{"color_jitter": 0.1, "encoder_arch": "swin", "encoder_head_dim": 64, "max_steps": 11500, "weight_decay": 0.01}
Rows from block 3 of the encoder of a small model that predicts nearness at each pixel, named by matrix and row number. Rows with one number within an expert belong to one neuron, the router's apart. Each number is 128 + 24 x the weight over its row's rms, rounded and kept within 0 to 255. All counts start at 0.
Before each expert's rows are labels from the 100 images, of 14976, where the router gives the expert most weight on average: "responds to" is what is common among them. Only what is clearly more common there than usual is listed. The data: rendered landscapes of hills, water and sky. In brackets: how many of the 100.
# router: slot weights (encoder.blocks.3.mlp.router.weight, 4x64, trained with AdamW), inputs 0-63
# up: expert up (encoder.blocks.3.mlp.up, 4x64x64), inputs 0-63
# down: expert down (encoder.blocks.3.mlp.down, 4x64x64, transposed), outputs 0-63

# expert 1
responds to: sunset (67); red mesas (35)
router.1 [101 165 101 130 144 137  66 136 153 128 144  95 115 175 144 101 167  88 120 159 126 116 124 110 111  98 129 151 106 138 121 117 128 132 118  96 126 112 122 174 175 106 139 130 136 129 176 111 101 142 133 100  88 101 144 154 112 107 122 154 131  96 156 132]
up.0 [140 101 151 130 107 155 159  98 140 113 107 118 142 207 157 114  93 112 141 150 121 137 115 138 118 132 128  64 140 125 142 135 146 113  97 145 135 133 147 112 155 122 159 137 204 113 137 141 138 144 166 149 141 160 120 144 150 123 132 159 141 137 153 114]
down.0 [ 83 109 153 115 130 106  72 120 156 157 144  98 150 125 109 145 113 167 146 109 123  97 102 134 115 117 106 105  55 128 103 143 126 142 109 105 135 122 170 130 122 145 119  98 108  82 118 108 120 114 159 126 131 120  97 141 176 139 146 139 145 166 118 119]
up.1 [153  86 125  99  98 133 135 131  98 134 112 127 118  75 155  92 114 114  91 115 104 140 141 128 149 130 131 102 137 118 129 133 122 156 134 137 108 119  90  72  81 108 129 129 160 124 118 115 136 114 171 157 155 151 173  55 138 126 140 138 118 106 131 136]
down.1 [150 123 135  68 143 119  88 123 138 173 107 134 112 143 155 116 120 120 168 137 128 147  91 130 139 127 120 128 116 161  84 136  78 143 138  97 141 111 141 133 135 170 119 160  80 176 151 130 116 127 129 168 111 158 118 111 122 147 139 124  89  94 148 111]
up.2 [148 119 122 140 173 123 184 111 145 123 148 144 129 109 121 110 143 122 142 155  90 178 120 121 124 109  92 127 123 123  81 139 129 135 119 128 138 145 108 144 163 146 154 125 128 119 166 137 145 124 210  92 119  76 120 154 127 150 164 139 139 126 100 139]
down.2 [146 136 144 127 113 132 121  88 159 113 129 149 130 144 190 111 152 163 159 104 123  87 147  90 114 190 156 131 150 138 177 132 109 151 138 111 144 104 149 145  96 145 131 171 156 122 120 133 167  89 100 144 139 155 152 123 108 132 118 135 132 134 143 147]
up.3 [139 132 153  83  99 168 187 146 114 155 112 149 147  91 128 133  97 127 153 115  74 122 143 127 148 121  90 132 120 130 126 128 102 112 136 128 115 115 151 111  93 152 104 153 162 138 135 130 164 114  85 155 152 137  97  94 138 123 131 144 113 171 147  90]
down.3 [ 86 124 157 107 105 121 139 139 145 131 128 124 141 175  96 123 119  95 138  94  83 121 102 121 143 105 160  94 142 122  93 160 151 133 106  95 118  71 109  84 104 109 106 131  94 163 124 116 140 138 164 133 105 163 130 154 146 141  85 134 114 115 134 135]
up.4 [105 124 139 125 125 151 104 166 119 156 121 113 140 164 135 135 112 113 109  63 123  82 106 105 157 106 149 163 112 162 137 142 173 128 139 189 115 143 115 144 111 104 123 162 143  95 138 113 132 127 139 113 150  89 114 180 120  96 146 147 113 135 135 118]
down.4 [ 76  98  88 123 105 132  77 114 122 111 114 170 140 140 108 145 149 118 130 127 177 109 126 125 133 138 137 177 116 132 154 148 145 152 135 145 178 137 155  82 145 150 149  92 148 156 162 114  95 138 149 138  94 115 104 101 128 132 137 115 136 142 164 127]
up.5 [154 105 120 164  89 136 156  99 118 112  69 145 129 184 168 133 101 145 126  83 122 106 118 133 136 103 114  84 146 144 133 112 122 129 139 101 112 113 148 132 138 107 127  87 133 105 147 143 124 114 176  95 143 127 112 110 168 100 151  98 126 165 122 135]
down.5 [ 81 125 161 140 125 126 121 123 103 113 166 106  81 128  93 110 152 125 164 152 172  95 113 178  96 159 124 136 119 110 109 147 137 116 137 131 169 158 131 101 150 161 104 163 141 101 122 149 111 170 144 145 136 112 117 143 138 164 116 155 156 118 111 145]
up.6 [126 144 104 137 145 140 108 137 133 104 102 117 128 105 138  97 133 209 104 126  77 152 126 120 133 100 116 121 145 106  93 197 135 102 138 109 123 115 100 120 130 125 152 103  92 124 150 150  84 107 151 156 113 117 120  86 131 110 149 152 147 129 149 125]
down.6 [149 117 172 159 148 115 102 123 103 114 100 121 139 158 144 129 157  58 137 124 123 114 155 139 112 143 142 137  91 142 156  88 106 114 142 169 131 113 128 121 137 157 111 168  83 146 121 125 132 131 163  62 150 138  94 125 151 143 142 146 147 105 136 133]
up.7 [124 116 157 130 128 121  99 148 131 125 103  46 147 152 114 134 150 126 175 115 122  93 137 133 126 114 123 129 167 150 157 168 130 116 119 117 144 119 128 198 173 113 115  90 166 117 119 129 119 130 141 105 152 109  99  98 105 111 161 148 113 129 128 118]
down.7 [ 88  95 117 132 114 114 100 107 147 123 145 140 155 112 127 149 132 125 138 135 141  95 130 111 137 172  84 133 105 109  86 138 183 129 117 104 157 125 160  98 124 149  82 128  73 170 162 118 104 158 152 115 121 146 132 149 142  99 150 168 140 142 118 131]
up.8 [167 136 105 115 136 128 116 138 160 126 129 112  99  79 134 170 120 151  98 116 180 123 130 152 151  86 142 154 157 143 152  93 141 129 131  95 160  79 107 128 120 192 107 134 138 131 135 137 155 117 159 121 160 158 121 115 149 120 150 142 141 150 102 106]
down.8 [147 104 106 117 121 133 102 119 135 181 135 107 131 136 150 109 130 124 138 166 130 152 160 137 141 105 166 169  96 132 136 145 137 128 149 128 100 129 135 112 121 145  98 141  94 174 144 144 123 142 143 146  95 110 141  62 118 167 108 198 110 101 129 145]
up.9 [172 109 116 108 178 140 121  89 126 121 105 106 126 136 126 106 118 138  63  61 117 121  78 129 148 102 136 102 131 107 113 111 129 121 152 142 113 100 123 129 156 152  68 103 157 113 138 128 117 160  99 139 119 128 118 153  96 104 103 121 130 122 128 123]
down.9 [107 150  84 149 114 116  91 158 141 118 106  94 109 106 111  94 166 140 119 126 165 130 130 121 112 158 140 106 127  94 113 165 157 135 142 138 122  90 112 125 154 122 171 124 109 185 119 137 138 108 151 149 167 152 175 114 139 130 151 166 159 113 121 151]
up.10 [118 111  97 128 126 133 140 124  98 110  95 115 120 150 118 106 132 110 150 105 145  64 115 118 132 115 122  84 102 129 128 156  93 120 143 122 149 102  96  82 152 109 118 137 171 166 130 138 133 109 168 166 134 134 128 113 180 157 139  89 152 131  87 101]
down.10 [155 127 181  92 129 138  99 113 156 116 158  89 153 125 129 141 117 147 134 156 123 106 152 148  99 143 111 140  96  89 105 126 144  96 136 117 181 103 168 114 112 154 145 112 104 126 145 119 120 130 167 150 158 135 102 137 121 108 166 115 166 174 104 146]
up.11 [119 142 148 121  96 113 148 101 139 172 115 110 110 145 126 154 135 156 119 137 122 108 141 116 126 157 186 139 141  91 104 117 101 143 125 123 155 171 127  70 115 144 123 111 185 134  93  80 119 155 134  66 117 137  97 145 136 119 146 133 144 122 146 128]
down.11 [141 146 111 102 125  96 154 114 146 150 150  93 126 120 128 123 110  99 123 150 110 121 143 108 129 141 121 132 153 150 108 121 138 139 101 114 128  88 140 154 138 107  59 175  99 144 174 146 141 112 121 162 156 145 137 106 133 197 148 128  79 130  96 120]

# expert 2
responds to: noon (87); dark volcanic rock (32)
router.2 [110 114 124 123 100 159 165 116 123 128 117 185  88  90 129 106 134 163  72  99 163 151 114 130 113 150 160 136 161 135 101 126 106 156 138 145 120 135 100 101 118 134 165 136  76 134 110 127 104 104 184 109 119 116 135 116 140 140 111 109 143 108 105 135]
up.0 [ 96 138 134  97 145 135 115 101 159 147 160 113 147 139 125 111 158 113 136 164 144 120 139 130 152 131 124 171  74 145 117 173 111 134 151 159 106  74 108  95 134  85 168 161 163 154 131 124 128 148 122 146 143 105  84  98 122 147 112 119 118 111 152 134]
down.0 [124 127 121 114 159 146 144 143  60 123 124 178 109 116 129 135 126 129 178 109 136 145 103 139 138 129 136 150 167 125 119  95 176 151 146  64 120 142 121 160 149 114 110 128  75 124 159 134 112 123 126 106 104 125 126 148 151 154  87 137  87 129 135 141]
up.1 [127 130 139 147 167 138  81 134 116 139 145 153 103 180 156 138 135  99 158 142 102 102 146 116 116 133 108 114 170 124 131 176 144  80 156 107 115 108 116 122 151 102  98 126 133 129 119 150  85 163 147 141 137 148 111 184 142 108 123 164 129 128 154 162]
down.1 [121 117 101 168 157 106 165 129 147 174 114 138 111 143 154 130 103 133  92 104 109 131  98 118 166  90 144 154 119 101 137 165 124 112 146 201 118 107 125 133 140 141 138 142 135 170 134  97 160 128 146 130 144 115 115 119  89 141 139 136  98 111 175 149]
up.2 [118 132  66 147 139 125 114 131 142 129 142  83 113 167 116 127 146  48 173 180 136 109 128 130 110  87 129 168 117 118  92 117 127 124 134 126 130 109 141 128 148 108 126 103 144 128 125  99 124 162  66 112 132 117 105 152 122 122 120 123 131 105 132 143]
down.2 [124 122 125 112 147 121 136 171 120 168 104 104 164 163  99 118 126 123 116 100  96 148 108 111 120 154 133  81  93 108 109 154 145 124 167 112 120 138 131 129 128 113 176 165 115 163 147 140 158 142 157  88 107 131 146 109 188  94 140 130  94 144 136 136]
up.3 [117 163  71 130 154 136  87 174 136 129 118 165 127 152 164 124 145  84 130 159 121 104 130 159 115 122 171 177 135 110 141 129 164 103 120 140 133 132 133  92 140 134 107 140 138 116 149 105  93 119  81 125 131 115 134 178 150 107 115 136 151 105 131 108]
down.3 [177 140  89 133 150  99 201 135 117 108 117  98 133 100 121 121 151 131 122 109 142 140 127 108 123  98 170 100 185 150  91 149 141 124 128 103 126 140 118 142 178 109 152 133 120 148 136 159 116 120 130 121 133 105 151 116 134 102 133 126  85 106 121  83]
up.4 [113 140 137 143 146 125 115 112 131 118 146 101 130 114 136 132 152 115 183 142  98 147 137 130 130 143  93 135 134 108 192 110 144  99 102  99 129 123 122 143 160 112 128  93 134 170 109 116 141 145  21 107 132 154 118 147 105 125 133 119 129 126 149 138]
down.4 [138 152 163 128  94 104 101 128 108 123 128  96 120 125 101 121 134 124 124 120 143 208 100 128 133 162 172 156 102 129 148 163 126 121 139 143 125 107 153 105 119 168 119 129  96 195 124 109 100 106 150 123 117 130 112 102 153 139 105  98 150 149 158 133]
up.5 [161 120 144 123 136 128 171 114 127 124  92  86 139 146 121 119 131 115 128 109  90 155 134 118 126  93  89 108 125 131 147  92 138 118 130 122 120 106 142 117 150  87 131 108 139 119 107 148 167 117 247 131 152 126 122 122 137 121 146 120 137 135 136 138]
down.5 [ 69 134 111 163 146 125 120 117 116 148 193 158 111  85 106 134  96 144 109 142 165 144 123 112 131 143 128 122  92 159 160 157 100 147 122 138 107 120 112 102 116 147 142 138 143 135 116 106 128 134 101 155 133 149 178 133 181 155 101 117 164 126 134 148]
up.6 [142 143  95 109 132 154 142 110 146 133 131 126 105 158  98 138 153 152 111 132 105  89 138 205 119 119 141 142 106 123 100 113 120 140 110 143 146  92 113 133 110 103 103 160 111 119 147  92 111 112  72 130 115 100 174 105 142 134 114  86  86 139 107 140]
down.6 [143 149 109 113 137 134 112 145 133 172  91 150 144 115 158 157 143 110 162 115 139 127 124 122 123 121 106 147 123 125 113 199 115 124 157 116  81 119 129 162 171 102 129 134 121  93 126 163 103 134 155 164  95 155 130 161 104 146 168 173 104 144 110 117]
up.7 [142 143 140 150 137 122  56 170 142 117 118  90 119 167 137 122 118 121 140 134  94  96 135 154 127 113 160 128  72 125 111 132 137  76  98 100 136  91 121 128 116 110 149 158 158 129 155 136 165 125  83 149 131 126 158 159 151 101 134 142 116 140 111 121]
down.7 [131 143 118 125 138 135 127 118  93 156 117 108 134 141 152 148 134 132  96 103 131 161 123 126 167 176  99 129 184  92 140 132 118 110 129 177 137 121  74 119 122 105 134 121 117 106 124 118 165 127 147 149 135 132  82  96  81 104  79 113 150 154 161 120]
up.8 [141 107 143 113 104 130 177 121 126 101 116 144 156 112 143 120 118  62 128  92 121  88 128 122 103 120 116  90 112 142 150 135 124 116 112 108  90  75 125  77 177 128 139 146 110 106 136 152 158 112  95 134 154 178 127 112 115 151 124 127 105 156 125 136]
down.8 [194 114 100 137 115 124 109 120 133 131 157 139 144 134 145 128 130 126 128 115 129 170 135 170 112  99 167 124 164 160 129 131 122 135 120 118 132 111  95  77  74 125 143 131 161 121 184 116 119 110 160 158 159 127 133 113  96 133 146 109 167 162 150 142]
up.9 [118 133 126 148 180 130 107 133 143 136 160 154  95 180 119 137 147 104  98 164 176 116 143 141 146 131  97 172  96 107 143 116 125 141  90 117 128 135  91 161 113 103 106 137 148  86  92 108 129 166 127 107 162 125 126 133 121 141 134 170 121 100 157 124]
down.9 [122 126 112 169 145 135 114 145 132 154 112 122 156 113 121 120 159 177 152 108  54 124  86  95 131 117  97 123 153 142 143  87 126 137 138 112 160 172 144 147  99 106 182 118 144 132 110 136 165  98 124 120 119  93 135 147 101 111 122 125 142 149 153 130]
up.10 [103 139 146 123 108  93 120 156 118 117 144 125 147 150 119 137 118 146 187 143  81  91 151 118 128  97  92 100 126 121 152 120 147 136  97 141 143 138 154 141 150 173 119 145 179 122 125 146 130 128  49 118 135 168 119 123 100 140 139 158 107 142 148 123]
down.10 [146 109 145 103 119 141 130 107 114 144 111 138 117 116 111 115  97  91 112  78 195 150 116 105 105 143 134 138 130 144 117 128 135 132 102 159 105 101  84 125  99 157 118 146 111 159 128 137 106 151 170 183 135 109 121 130 101 147 120 175 145 175 121 150]
up.11 [148 120 158 110 116 124 151 107 124  94 100  94 154 133 125 123  86 115 169 121  73  72 128 108  89 100 110 118 106 113 142 135 122 100  90 155 125 131 166  88 156 100 120 142 126 149 155 139 150 121  83 135 137 127 102 141  95 130 145 153 125 162 147 123]
down.11 [139 113 106 143  57 125  95 154 124 123 112 118 133 111 133 125 110 123 113  99 135 160 106 153 108 156 150 173 173 159 137 139 102 146 127 159 139 122  59  99 129 162  97 136 117 159 151 136 125 135 149 150 179 108 129 104 123 135 132 124 147 159 132 132]

# expert 3
responds to: night (95)
router.3 [ 96 135 150 125  90 114 112 166 146 128 114 153 161 141 130 136 104  90 142 173  99 114 151 118 137  69  83  98 115 150 127 140 120 131 133 141 113 106 149 106 114 139 148 167 162 132 153 145 141 129  77 163  95 139 115 116 125  96 113 169 130 143 153 101]
up.0 [147 131 144 126 132 121 144 113 114 122 100 137 122 111 145 118 127 149 176 112 110  52 131  94 138  79 137  93 148 139 108 149 108 119 129 116 115 111 128 119 135 171 143 144 146 116 152 135 123 114 227 144 118 141 151 127 133 117 150 157 136 141 101 106]
down.0 [101 139 147 114 143 129 112 122 129 121 135  95 119 170 124 157 120 161 139 146 123   0 131 121 124 160  97 137 125 112 133 156 139 136 136 150 166 134 120 148 106  88 127 141 134 105 120 141 123 156 130 104 147  96 127 146 141 143 120 130 113 122 126 111]
up.1 [133 123 157  91 135 155  90 126 116 145  96  78 107 160 143 145 125 131 122 102 141 145 147 106 103 157 159 139 146 162 128 101 133 125 123 139 154 134  93 164 146 163 124  97 140 117 112 128 101 126 154  63 108 171 170 155 118 122 125 115 136  86 145 111]
down.1 [158 115 155 137 172 151 134 148 111 124 128 144 126 117 143 112 104 108 107 144 105 101 150 168 118 163  98  64 113 124 125 135 126 132 123 109  80 168 128 120 147  89 112  89 151 107 164 165 157 105  77 148 135 109 134 156 130 123 137 153 101 151 130 140]
up.2 [126 157 132 113 126 127 116 109 109 122 144 142 123 187 139 116 112 145 149 139 117  84 110  91 123 184  98 149  98 100 110 167 108  95 126 137 127 110 119 130 119 131  94 130 111 114 141 118  88 142 220 109 150 101 125 118 139 144 143 164 131 129 123 132]
down.2 [109 132 129 128 128 144  90 107 140 139 127  95 125 182 139 125 133 144 136 117 135   7 106 135 164 148 123 137  91  94 127 121 171 127 123 138 142 119 120 126 113  92 110 122 165 115 145 119 114 135 154 108 110 130 137 107 153 141 121 113 119 149 136 125]
up.3 [151 154 139 124 140 124 102 117 127 131 138 114 112 255 132 134 129  89 136 131 121 179 118 140 130 158 116 149 108 117 119 117 136 113 157 128 145 111 124 129 150  97 128 136 132 146 160 116 146 131 168 111 139 138 131 134 123 126 144 126 136 142 164 155]
down.3 [144 140 149 115 112 161 130 146 146 121 101 138 118 169 136 130 139 166  95 127 149 109 149 135 125 150 133 105 163 122 147 106 156 122 104 162 145 176 118 150 109  94 155 118 187  96 135 139 133 196  92 120 118 142 140 125  92 102 155 146 144  88 122 138]
up.4 [130  82 125 144 137 120 122  98 106 141 142 104 126  84 103 135 136 166 128 136  93 171 146 147 157 172 134 190 108 102 103 116 142  99 165 116 157 137 120 143 152 103  85 129 104 134 116 118 153 143 165 163 113 105 129 152 131 119 138  98 139 108  96 109]
down.4 [ 92 138 138 147 129 139  78 136 147 131 133 142 132 105 122 108 119 129 138  98  83  86 161 100 117  82 132 125 100 135 144  78 142 100 140 143  97 144 137 108 135 130 103 165 130 109 161 119 131 113 178 156 133 100 147 154 144 171 113 186 126 128 146 118]
up.5 [135 103 129 117 120 139 172 134 115 122 125 123 118  77 146 108 137 119 120  70 146 183 105 121 115 129 120 150 155 130  92  90 119 135 119 127 171 145 115  95 153 119 170 120  69  91 142 153 140 135 155 118 143  86 158 139 142 143 134 114 149 157 127 153]
down.5 [143 122  88 133 125 147 102  83 114 139 127 135 128 158 143 124 124  97 146 123 100  38 108 109 117 115 111 130 115 114 122 120 125 121 118 153 172 139 100 157 144 115  87 125 128 126 122 113 107 167 115 101 166 157 110 158 139 143 137 165 164  87 117 109]
up.6 [103 123 117  89 117 192 136 135 128 159 127  88 116 160 103 140 134  92 136 133 149 113 108 172 109 165 113 162 159 132 148 120 124 156 149 125 132 149 147 162  96 130  90 113  85 100 123 132 159  94 106 116 157  99  96 139 125 137 139  91 129 119 157 123]
down.6 [142  93 134 113 109 101 146 111 118 109 154 127 129 117  71 116 160 128 110 106 121 106  79 155 147  72 127 124 120  93  83 128 115 134 114 161 100 103 144 128 103 133 146 109 115 153 154 129  93 118 127 127  85 152  93 157 111 117 122 132 120  74 164 136]
up.7 [136 133 131  98 136 145 197 110 116 110 121 144 124 106 142 136 126 149 105  94 136 161 122 143 133 177 149 111 152 126 131  88  96 145 139 140 144 118 124 134 143 136 135 120  54 137 130 114  96 103 214 137 159 102 132 111 128 131 138 114 138 122 129 148]
down.7 [146 101 118 137 134 160 115 119 142 133 128 125 118 158 131 122 133 118 168 159 148  60 111  99 134 113 121 146 119  74 132 158 141 126 121 128 163 147 129 149 158 102 149  93 195 129 129 123  92 121 130 114 114 129 118 191 125 113 128 154 118  94 134  87]
up.8 [143 116 123 114 169 166 193 124  96 161 112 115 138 145 107 112  87 131 120  68 135 112 131 147 114 155 152 100 174 130 104 109 129 139 125 134 127 145 117 132 118 136 135 125  75 119 113 160 125 124 165  86 151 146 132 136 130 168 148 102 130 163  97 130]
down.8 [141 139 148 108 121 128 126 159 119 115 114 124 124 128 129 139 115 138 176 154 113  85 153  84 174 152  78 147 101  99 117 165 112 118 103 136 116 129 103 138 138 141 113  92 148 145 162 128 158  89 106 125 189 142 134  90 125 111 140 137 142 101  96  92]
up.9 [142 143 123 131 148 120 155 124  98 113 109 133 110 126 147 149 149 147 166  39 101 154  99 128 161 111 118  93 102 178 150 135 152 122 131 131 115 144 143 168 142 134 139 141 143 148 130 114  73 171 108 106  93  99 150 129 132 109 122 155 134 124 138 133]
down.9 [120 136 158 120 118  99 101 172 150  98 121  92 139 132 131 173 151 123 140 115 115 118 138 173  98 130 115 144 112 126 167 129 121 139 162 126  63 156 128 145 132  92  95 109 147 138 135 122 130 160 119  86 181 132 136 115 116 158  99 107 129 178 118 131]
up.10 [132 117 114 135  83 150  96 115 103 128 143 103 104  98 142 102 118 120 102 113 156 127  94 130 123 210 117 131 121 119 139  89 144 147 126 132 127  87 110 128 199 140 134 133  89 143 120 116 115 101 131 157 134 126 140  97 108 130 150  94 134 103 106 167]
down.10 [158 120 101 127 135 127 185 123 154 120 116 103 146 207 104 150 145 145 156 134 153  75 132 116 126 112  92  99 143 123  88 142 128 147 124 141 160 107 146 141 124  99 149 117 142 169 145  69 118 159  98 131 142 143 118  99 124 138 127 119 113 133 124 133]
up.11 [116 147 107 109 140 132  89 126 131 142 126  83 108  36 136 137 135 122 113 171 186  76 130 126 126 189 112 144 114 126 142 106 111 132 118 110 150 120 103 151 131 142 114 142 144 132 124 126 139  97 131 115 133 121 145 117 142 126 128 178 132  92 137 137]
down.11 [131 138 137 121 152 154 157 110 147 157 126 161  93 151 145 138 149  85 159 138  83  32 121 156 115 134  91 163 135 109 118 144 122 143 132 154 140 141 141 139 128 136 112 128 107 113 150 116  93 156 102 121 132  91 124 156 134 124 102 143 138 100 131 159]

# expert 0
responds to: noon (90)
router.0 [114  88 148 149  94 133 153  86 131  90 108 139 124 112 131  92 124 119 114 103 158  89 125 113  90 169 130 130 141 108 128 116 113 117 128 163 107 136 130  74 123 116 192 133  69 157 142 149 144 124 136 118 132 141 113 131 121 156  95  97 159 152 131 139]
up.0 [147 147  89 127 129 139 123 173 111 151 152 158 113 146 113 147 128 107 126 150 137  78 139 121 131  76 118 128  79 134  64 122 135 145 159 100 120 121 145 152 119  98 134 122 138  77 110 134 123 137 128 178 112 138 116 149 182 120 143 121  88 134 107 132]
down.0 [107 104 105  94 157 132 140  94  87 101 153 113 117  81 108 109 125 155 169 136 121 138 137 121 161 138 157 146 127  97 136 140 157 128 121 129 150 135 127 105 119 124 113 140  98 115 122 108 148 132 144 108 168 135 164 190 140 130 189 111 182 150 119 133]
up.1 [112 162 153 129 155 150 104 126 106 122 121  68 118 168 121 106 161 124 146 155  89  31 119 103 124 120  88 137  79 128 133 162 137 116 112 126 111 117 120 133 150 106 134 132 132 122 139 124 127 154 101 140 128 102 129 154 129 118 129 167 133 108 146 135]
down.1 [136 132 130  91 102 124  97 117 106 125 168 129 135 123 118 114 115 133 118  94 190 183 130 160 115 171 171 157 115 135 163 147 122 130 114 128 111 126 112 104  93 151 125 139  89 179 124 105  99 136 167 130 133 140 128  83 132 140 104  99 134 157 143 127]
up.2 [ 96 154  93 105  98 128  98 139 111 168 159 135 118 114 116 126 146 145 142 176 131 124  95 139  99 142 175 189  84 117 166 153 148 150 104 142 135  94 111 114 120 137  64 143 104 126 121  95 116 136 164 140 111 139 124 109 130 113 120 136 124 135 142 132]
down.2 [136 150 135 124 139 132  97 136 114 125 157 110 126 145 138 114 110 130 146  96 147 223 124 144 104 139 146 120 124 123 145 159 115 105 138 140 130 132 145 114  69 127 111 114  87 180 123 108  97 112 173 172 116 160 156  98 139 146 140 129 141 140 110 122]
up.3 [134 138 111  97 118 109 140 143 124 140 149 185 135 132 128 123 110  97 123 124 121 101 139 108 149 152 145  68 152 127 161 145 128 140 149 106 138 115 146 144  50 167 115 160 106  87 137 115 105 131  89 102 118 150 118 141 125 149 113  94 100 115 159 101]
down.3 [105 103 173 122 140 132 118 128 132 101 115 114  88  86 129 139 136 148 114 144 138 100  65 111 144 138  98 121 106 149 140 102 154 130 128 153 112 154 133 127 149 162 152 123 198 161 163 110 107 160 131 162 104 146  97 132 118 104  94 134  96 115 133 126]
up.4 [ 97 162 104 117 139 128  71 126 139 160 171 104 130  46 124 144 131 127 165 126 157 130 114 146 154 131 148 133 102 123 135 104 148 147 133 100 138 108 130 172 142 105  96 124 158 120 134  90 102 149  86 111 110 122 138 149 132 113 155 142 107  95 128 125]
down.4 [ 95 143 134 108  91 159 113 148 116 131 160 147 124 142 101 125 143 125 103 120 133 206 105 128 131 121 117 108 108 104 163 169 166  89  99 143 129 157 128 100 115 135 126 119 104 162  95 145 109 134 162 100 136 145 134 109 125 112 126 129 177 179 134 136]
up.5 [128 143 112  85 124 159  97 126 118 136 115 136 111 192 117 144 143 179 128 158 186 127 109 154 122 146 129 114 136 143 111 143 108 155 140 141 115  94  87 136  98 115 107 162 134 131 141  99 110 113 189 117 103 128 173 111 145 139 141 137 122  98 103 120]
down.5 [130 130 174 146  96 155  77 158 152 112 122 144 155 131 152 126 135 104 116  95 102 138  94 132  98 139 122  83 124  68 146 142 136 117 116 157 133 149 144 104 142  81 115 122  90  97 170 132 113 114 126 128 133 140  85 136 135 134 108  99 153 122  93 100]
up.6 [153 145 174 100 112 132 188 141 138 124 147 160 140 143  68 159 113  83  79 123 140 135 133 153 138  71 117 115 115 155 115  92  95 107 147 151 116 122 127 147 129 125 111 105 128  98 151 148 110 140 118 102 119 142 109 109 158 163 126 141 131 136 101 129]
down.6 [138  80 132 135 142 101 123  97 135 127 119 108 132  89 113 106 121 163 127  89 108 112 135 107 130 159 103 124 124 166 123 141 176 124 103 117 115 135 144 107 163 169 190 133 124  94 145 173 115 150 117 118  83 126 154 176  99 102 144 130 136 115 140 111]
up.7 [171 138 136 104 134 125  72 124 113 152 125 135 130 106 127 133 115  81 154 170 172 122 134 119 149 142 129 127 127 121 122 113 107 115 140 121 174 143 122 117 137 110  79 107 126 130 118 121 136  88  45 116 147 115 135  82 143 117 127 105 130 102 101  89]
down.7 [162  73 107  81 122 124 144 124 112  95 151 126 119 131 122 112 124  82 105 126 114 133 157 172 135 156 140 131  79 112 136 173 150 122 108 133 116 123 153 118 116 150 162 185 153 124 118 117 108 161 135 156 105 168 163 167 107 117 130 114 118 139 144 130]
up.8 [130 159 163 103 150 123 154 149 119 163 132 147 140 157 109 158  89  93  81 150  95  80 139 133 146  99 127 103 141 142 133 118 126 141 165  82 133 158 160 121 136 169  92 125 170 120 107 138 155 126 115  75 130 141 143 133 144 105 132 120 104 103 128 129]
down.8 [127 128 143 108 119 132 101 124 163 134 112 104 107 114 160  84 106 130  96 144 145 140  79 124  96 151 128 155 155 110 108 124 116 123 136 136 145  82 101 123  76 158 104 126 100 145 184 145 106 129 114 136 173 118 147 172 133 134 180 150 150 127 114 118]
up.9 [ 85 107 114  82 121 170 115 137 114 149 136 145  95 136 121 135 160 155  90 185 133 150 143 124 137 118 126 128 136 128 102 124 115 143 123 131 119 118 136 107 105 157 116 158 133 100 127  98 110 105 174 103 102  87 132 112 137 111 118 141 144  76 105  63]
down.9 [154 137 115 120 130 124  88 118 176 110 172 140 121 130  97 111 136 133 169 111 150 105 158 101 131 146  94  72 113 113 152  86 182 145 140 126 153 124 156 117 146 124 162 135 109 140 130 129 129 157 151 143  95 118 157 157 102 101 140 147  93 123 111 160]
up.10 [124 126 156  87 110 129 147 155 140 155 139 163 136 133 145 148 114 103 154 141 135 145 119 127 142 139  79  86 161 138 130 131 103 147 125 102 139  98 143 100  83 140 101 172 183  80 141 137 117  92 139 161 111 149 154 147 149 103 111 103 128 127 134  86]
down.10 [146 146 146 132 150 116 122 108 111 116 132 120 139  54 140 138 129 146 128 106 124 118 116 101 114 115 120 124 111 159 131 123 178 138 108 102 132  79 118 111 144 167  84 129  61 104 130 102 124 152 141 114 120 159 134 130 180 107 139 105 156 113  90 155]
up.11 [106 166 128  98 119 161 115 143 176 136 103 163  98 144 120 141 122 113  71  88 163 111  99 143 149 126 142 116 179 137 138 125 101 129 117 158 105 143  94 120 125 137 134 144  94  95 151 110 122 111 152  90 136 139 143 127 120  76 133 111 110 144 153  87]
down.11 [111  88 148 134 158 104 147  89 126 127 107 129 120 109 109 118 138 133 142 120  96 110 139  97 123 174 135  75 145 163 138 130 158 142  99 101 143 108 149 127 138  85 191 115 155 152 139 133 134 119 133 131 130 156 102 119 128 106 125  94 162 137 186 164]